{
  "norm": "batchnorm",
  "channel_attention": "eca",
  "momentum": 0.95,
  "nesterov": true
}
Rows from block 5, named by matrix and row number. Rows with one number belong to one channel. Each number is 500 + 40 x the weight over its row's rms, rounded and kept within 0 to 999. All counts start at 0. Numbers have three digits each. After the name is the row's rms in percent of the matrix's.
# convs0: first width-5 conv (model.blocks.5.convs.0.weight, 144x144x5), inputs 0-20, a 5 kernel for each
# convs1: second width-5 conv (model.blocks.5.convs.1.weight, 144x144x5, transposed), outputs 0-20, a 5 kernel for each
convs0.49 106:496501519551544387416435468479542510493480502463467457445479446492520488438481479492492520478490492525518496491500512510492478477491491506495462470467617557514431337499534524517529458504455505491521501513537494476506483521501533498477502457435427457468500466482505532508461463540566496468476466467497492513541518479
convs0.50 100:466504516545542448494532556519446455473445466522534494533462499478475506506558533485457496504484527564523512503502486555506523550539549468438486480514393463550464436554537555563561418373448513563506457470498478511509493470471527651653622567556527507542598484489499503488474491564512537566560498448458500510516541555
convs0.51 107:532488525573505448472471537491500473489541526469505498485489616613443365513548487456502488489541476440485497518517487443529512479494500492469536557513509503507502513527514462466453584572439403435493485466471475531497466465520498562564552577531498473447456462504491463483561557511506486522518506526513494475458452459
convs0.52 098:482491499517529491510483499464442470492491581506516521475500428520554542545538556534472509534470482453495545496507487524491478509506488490508449466512450495534514541450489489501542515518495457493538549517522538538504496496519468497421419504470451458458436456489514469465465436537543526450494497515509446508540503512
convs0.53 101:532502500495534547519511565560465433514522545582587581572614384444490510541489467454471478510492531543544517532519524507455479486488474490501486495489532471499539579463473467489485538535494460505510505491470448492454474466491419443451461483503548577513492491523493486459536557492468453482506499504472477497501517526
convs0.54 103:510506509503535457484479444454541555544515517542565568542543471489513535570515508488509520475490478493442535507487513500488490479511507540489451446469696518381322313496479484498505456509524535505488527526517558492436435475487541466486507531544578551537517452480527521547497493465515529454467523573550514504474477500
convs0.55 100:490506492447468414452532572543567561542469457510534590522475476510490488418484453445482471513567527526506493501507503456526537540516490503520489446471476424532522554555526503474441518487430443507513550535540475464416454507490531546478515533524533560529503477497484547488509526524564535470510514494475495532544491489
convs0.56 098:487526509512493504496534518501464433464494461538541483488526456484519543509482524525508544495464471488499441434474487447475497498471486461467462499494520474460450505535530508462466447486520540559502524482464516537504553540527582548529543550544495470522555435455485518541352479559501530510478502550539521482491451452
convs0.57 087:519478453432501491485466490494542502473521501459473478474501513505511511524460454473507526525512489433443514527514485449520454477525498538501439494505401469413524574534537526503491448566562514525475557523485487490486498587606527518481553549551522514528508456453433468497574551508523577462486501501522514511502526537
convs0.58 095:458481538505496434423477520508480507521498508434465474475510489470453445445517506497507525455495536542525493484496513525511481498517519513478488480457518505524514483490486494460458416459434446518513549539495490491450436422505481477565541522561537506518526510558538517466461491488481528547535538490463499495513493491
convs0.59 098:515469436466459454463429449454457456456450446559539543474488478513517500460515556551523528500523519517517489488501520470542561555526522496485499510513518454473484496493512521491473519541444474513469542554481514462461457467494464456470460450456532555532516528510494485497507548552562541574515537526557437449458461462
convs0.60 107:477497508521499449475483476488482531536517497460437482547634417413432460470503503494499484531530488495468472487523539505481508481508509485507526507546513468440512538494474467465485562539521543520472506496503479483461480513495440482486506478462470545611616498476454463459471510516474508501468485527512486463463513519
convs0.61 103:498522509518520526469414413438486480483492495447465517516478498494465482588500476492481462478447494526540466465456470475510528499509522495477484533527503475494569543464450451461504500484550565561511517539556551524559552515545469442460470497422513503504468493508492504496594505484496572486489599566489496500475470528
convs0.62 102:557484485501467494499526499475448452492507549455480438494548564495486518462487500507489480469487485507520470458487461478439455445452456494480516555545586606532431471500490509540544462509468503594472484484504489479450493474493628535487447444474485476504484545512491516514513521487507456514515525507460514547507490494
convs0.63 107:452508538518535456462483501546507517491497561504501507477440575564537521469469483464478519519467493484478482478452466497530514506524539484488494488544434453497461507468469480498519590514504507490471498526550512512495524526476509523543454462560534565526515542518484548521443381477566566454444509518522461469489525528
convs0.64 098:509493498472495468454416402465462504495490460485492466506515483507527510549574542480472517478518530526513431397402444482534541524498514474468402471460534490414436411466484480465457492529494498548487510494488442457432444472505577556550479450517507537496535501531548565564560613592545549614592534496557502540526499495
convs0.65 100:505513481512510517419419429415501487491508524551505417463434420425473534576486517554549547446450512535559475449501545534508484481529498523536503485499473450488598585463483483481459515508525437520452454450474468481523507488458465451444512489529609543504468465518496529519487525442518543512506546503467541517508520525
convs0.66 109:450495491478503543502518459446568569515522511495552453410469514485536526433476500541484499531491454490465510552513534540516462449502541481530499449520468561567545505503489555581521495530572499438432448559546331471484520575539464573524434536524527521524477496501478451474476415526536501391447479508613499498498507492
convs0.67 094:520526463445432482509451487515494554523492541505466476435464519596602589477524489533537477530500475508501478485480505514459441495518522559537466471506408426441509567507490496483450499475478599570484500479470462497514496468462435549533502519436537554521559425509496513461430430525517578513519510514508476504500455433
convs0.68 107:486494511518514519489519427478527462447485494534491482490525480438479411425519536521493528492512497442462525517516519507521503515506495493491455499523472482568517504442456473492504529564527431539470545544512519480506490529494409516603584574438493538568575540525518524510490518490477490482484492483481520489513519512
convs0.69 100:506509487473458480460496458537491543511499490506596483528566485478500477471468508527513502513513516494547477484481539538493484499528516514495495501554524487465467475471454477536530416457508495624503488499489450516521456479513528468496497460520530466450426491536545493522523535488533499487474478454476513501492473501
convs0.70 098:568539537544584437411513517527564559517546510471434484491464415419504532506502497516506480534524485466517529550540509473558513481520517435449483472533531482556522503551555538522491458526508527523499504527530409465486451460455510546499476443447494448453436481534470481539568554421468549523477469523501522500528559549
convs0.71 093:491503519537488524542565448435514550515518465499436439477551549482529519563479451432500472503552509512535437458458485475497502520486494496507518528488658547480452507446501505534563516492494543506514500501514492470431446477543505484563520538497468495521494470503537539499675584495438423472509536515564430472489499468
convs0.72 092:489477481491504416496542571585502559545509431588537479518564556520508531483505494509559594497515533531506509500489469506489518501467472574513483466459575574553519488493518510441424533473465470460531544523522479472516507495493445473503544505483513534492557515477490512550527530465493527527529530491494503510484511507
convs0.73 101:475472476494480464581520436444466454449472491523469470506537624530437409483507500519517516553543510490517471478499512536514478486493491466475490482482500487491414465501468500454430551464408455470501509462459485482478480517458612491492535526471458492544520519493537517509460458535534428496495509547580545479446474501
convs0.74 103:532525541536486544536537534483503491527510427520538507535525478472499597598512517535536543539519512551516515492491519509512495516557542515546518518445527523483526517498532557553565436423492474490463528505527569470455474439496481522504577458535486476522514491465444510500584528460462492549490534574488520507514535549
convs0.75 109:546508504502509472542502486445514498478493542532472478525532491528549439384474479485489512509474501455455443429493486534456472503530519498478487528494480550485473502508502515519479505530501501539541526505466478448492528542540565499479475485531524505432433524466465480481429469549504499496514528524527483505525537531
convs0.76 101:489489489481437495474546486565488471490525499513468479466427496464499507514432475454432467549500535501515562510483472473510544529516490480471491514482507508467458422496470469494486355492553492468424439494493503586478425480510573491505432473459428478456488580512533511554498509502550489521497477512494465471502511509
convs0.77 094:489496566553509511476509490473554532505484475477444464489539528501449454484562516515528499513524512493487522505485492499509513518513497493491526516499510464439474482493462461479499484543502506535514482525534514565543536486479544495600513551498534530485543480494510478498534556506476558509484508531532491469461480493
convs0.78 092:493521510500474484495499467487560565529535523500492512500531431557616585444456490446481481482482504472491550472507502471492512519518501494533518535494497525508577524527545555540502454521473486506474459487482521545491497478515458461506471506510480491482502509527522555550486461479460537480439529564517485510524510498
convs1.49 121:448496515495462387417378419413594479437478490486516525541502438545562519509530510493517522579513432471521536498496499544478513549495490485486492509564586540519518507451483492485492459405440488476437499485466484510523509465463454467516571519510493528532539558515493511490478506485480490510504509501421519483515519532
convs1.50 121:512505500454398504487468453469591541481469492487482493494513600545560519452454475541509437470537550512480466423472436449497517506486470490499503464441479519509505484509488514552502539528470454460519483483514555520506481491488483492512478488482470496519526480453481519511518546539556535477497515524563464474500527540
convs1.51 145:487499433398498513486477475485464515498464396459520531511489419433476525557511467517478491446517473505522469455477507460443487539483489481462457447427510508464505499544529525523503493548519535539518477489505502509498543581548566543491540534568499560537487495464495494522494471457480431495557560542476526478530471482
convs1.52 101:494546465455453452536567583569550579556542551495509550540528556468437509483461537460463516515521554536452500518487479547474516568554534493442434501494522518512491471540559510467444461529510473486493501509481482531477505506460460412540558513477512521504534537511484523497484461463506504503539531465503560517477466442
convs1.53 102:475561523558591553507522536535501497479483463501490510524500564536524507472477498489515525484484529508494438454490505521575477471509494479474478536523492500487502488574529502513480507524502459480545498505458495482453423428526457517546576562554506508557641547518553526514535507515501487540544493466444523509444421443
convs1.54 094:443492447438463527514520503514497478466444429472514532513435513455482529612475464387456510490505487504509444462467409463536536570611608467492494501546391401399405352522481492511550584543508529492518504530503481475521478489519510475486557531557505486491525465458477480521457460484493507496470516494489513547500432419
convs1.55 098:458460454434473522508493492508543482470520550517497507580578652598550516434460496565530544519456459534548541477473492485496572588554495497546525477512510528518593557508517504480507480442457442468441420458468488484555509435477515493521538482462462507560535447431469551536530528522484505499522533548525488493477514468
convs1.56 099:416425445502500545481428464485490445481536562447485488446458525534536496478420540516483507425478465474495448455471473427492457475506536478474506508504443512504490448431454474487404458454431431395512526479444424484445496494435541542506562573446463569619565464463472502553502508530511420444510501538518499489489451452
convs1.57 073:447437450508572473490486470474413425490518504546563553529533521520484517489535570538448462472420454504485471476489498496529551504450434545556567564532494520550567617459493517503493452458471477511530512469455472470454467466468458464504517491403477525497452445421430469483549532526526533502508501452492491476493498505
convs1.58 107:577579558500478445442473474487496499493512511576548515484470526544524525493506510534515494477477506521467483507486489452563591586537485532512512517487506492460483514561536485478471516524516508526501473501527473477512530510493453453458490504425442447440504447460472470445459506494490540531518547505429513508527541551
convs1.59 092:495549484556577480495459477505501520469395417530512515499507534537490440434527561562540531428419447437394575534487524577517446508502465521526506514502554528508480451512506499520530562626558533506549464497472423519493518509537515449478543545547555552493507501527531514492513533526494484504532521443397561544499478498
convs1.60 116:479539476501529503447438442484518516510525532511505498548554434449500505475573548503510551494521494481519503483472485450534456528512464443451524535519463455484490492493468462477505502446455438498579505509512508498502515512495450476511547573569566610575540499451475466454497478492495529506488528502468480450462534582
convs1.61 108:463500511514492526520512554551447438450484478533552525468470566513496509482518543504504521494516492503511491547498497541493446428437380437450436452509531506456463466474416381444496446418456486508494502507454442460472495515533497561633535411499528516483512475470492544539522492496482468568478473514472475450429399426
convs1.62 098:590550464437393520526544559561512503506519518471475495487450432466494526467540520533503529510486497497459517549496523511486491561587563566507498480488519558582558523537515518490512544514498512531572500491500491478493504508456582506548562521541526510501545476463465500513509515527543523497519547504423592574556527492
convs1.63 102:468480482487484516480479464487538519475493526521525527515438499557527493486518481499455511594568486449472519536541515460506512523536481485506524557552482501470492512561553552576575544560535505533542522553541509537543513529556544538469495501535535499469501465513539527532400445460540462476449465443539534515545562470
convs1.64 102:506514488480446515525506487497549533510450442558495455412424435454475455472443472515559558503520513508497465493497502508430483536563573445473498544538385377366390407436402402453511545526493528552549523531513478517536517524516486515567519521488500492494497486487497499571509483474492515505490488466457593552521501466
convs1.65 100:538496529515498443424480511447515494464451488385438470443467520487487469446534610555475487474471486494477473486432460502482482437470421463531510475506508523511524496592506479534541591557519529565452480542522456463421465481543515446568575597498491485491533390438483404434534534541523521517537547484450446538487449460
convs1.66 092:546462554555476539537553564510527476458479458569549521531522537524499505478513501490542568399420499488467475424450468443437569511461503456474539505488493576542528536459480484472544525497550564511479416495559615453557589626628484411448550550474468452498488504496422493537490483552551522425565475495683437450468497462
convs1.67 085:526464491540522565562555474478527531508501465541529490487515515482468515554531556552488491473523515463452468524513514522467558520473462560520475486469447526544519481521528478513528505483523538507531492484516514482550521562593442485580543581472498509516515543534530537547597571511505561570545525481477498484473439467
convs1.68 109:523547474483474531503510511586518544562513476465464461465531414461460491557458496506450491469489485452490440423505569538515489466479438429439474463456497467457522524542479465486470363444514519544488556530492525465472538501451490517519532560548547555544521514530441449438525482486542571495538533440425556532516494544
convs1.69 092:441436464479465537542500498448437437459494483476520487455506454487469494475457473479506474471427446495480466490509423381460454459497480418480424531538512494534521579515529508478467500624561544560519460507521504565418453470528484454469518518499532517444453526513477476506447439501495458557451426442482475522518501512
convs1.70 092:419484478483494467445436481499487483504512477467470469496540454454461464452508440493497445457498504489577553490438460411474509477428421480512530524558562506494484480598608546581632498506497505530477504524475436552544525559450449500480476485491500476494547459448452458493547522552504507504466488488455459462480455408
convs1.71 085:484507515509499511542556522496452471436492490543512515540502468481480514492464499437437510490504475494447501479571573544567571508416433466487487457455563573540544522448490498491488440532498500507475457537552543535549550552567539497465527540536515485483486470466442456518743599432481495514499494506588446436435476484
convs1.72 083:516518535549526520532529512488498515499454435435490508511485505516517490433500553527473548516443447504514496479473517512631567518502516531531517485470525562548485431483486472453411455478509499479474492522567582454471508463476495512512531529372438483520559534508505520505535459402491503571514497498527495519486448464
convs1.73 102:514441430464592460448467470502512502517519529455454460512525405428479458406484433462391441542498488429457359436467505503489541519587573479507478495505541527508557543532536501501499493482473581599526528449459498571503537509410555495501527514574529502477455522501493453548557504484541507451485505470384577525556535483
convs1.74 094:528472444448468490442455472529452463519551487506489489483486522495469490500548508452496479448433479522538492505517516480578578512463451494450475453425469494485456464497511487513489469491476512577416456506520576521485493485585519563548513510476507504477406549598634565509547545524504531468510603586466465518580549523
convs1.75 115:482470461511457547543540493481626566481470526558543562532516425503511490439475500473500499490491485503471474492480521554450516545477494525446520514518507539555510516443474465479485505485480487523452501543523519492550532467436477585561528536475486531524486541513456469545559520518535522480482526508487419458487569544
convs1.76 100:479502474450471506517478500523502513522489527506464551511455504498497480522494573535531511518543539505489476495533594535411452593575477508507496489550477488492507492503488482493490476545481478493528534562486441486488507473487474494524493448588544499465434540600539470414549489449439497455516480410462503536518508463
convs1.77 097:440520502497536492463445469489441446475461502485516499463486475500539495480453492494443549417436472499499561511506524521580511437453518479528543517487467473506495486515479482517558500535522537565549473481456411459399490504516394450498613614487492556511550554475424455477498460467507499505513478434442421505464448438
convs1.78 088:497552462492486505476477483476461503537543521523563579578547582493469437430487579533477492484501560557523497496513480479535482488497507453531518525496495490491461483541522472504492399539550531463556544547528524457452394474484514598577561570461481477477529500503508512488504489473522560542526546528516504532536490502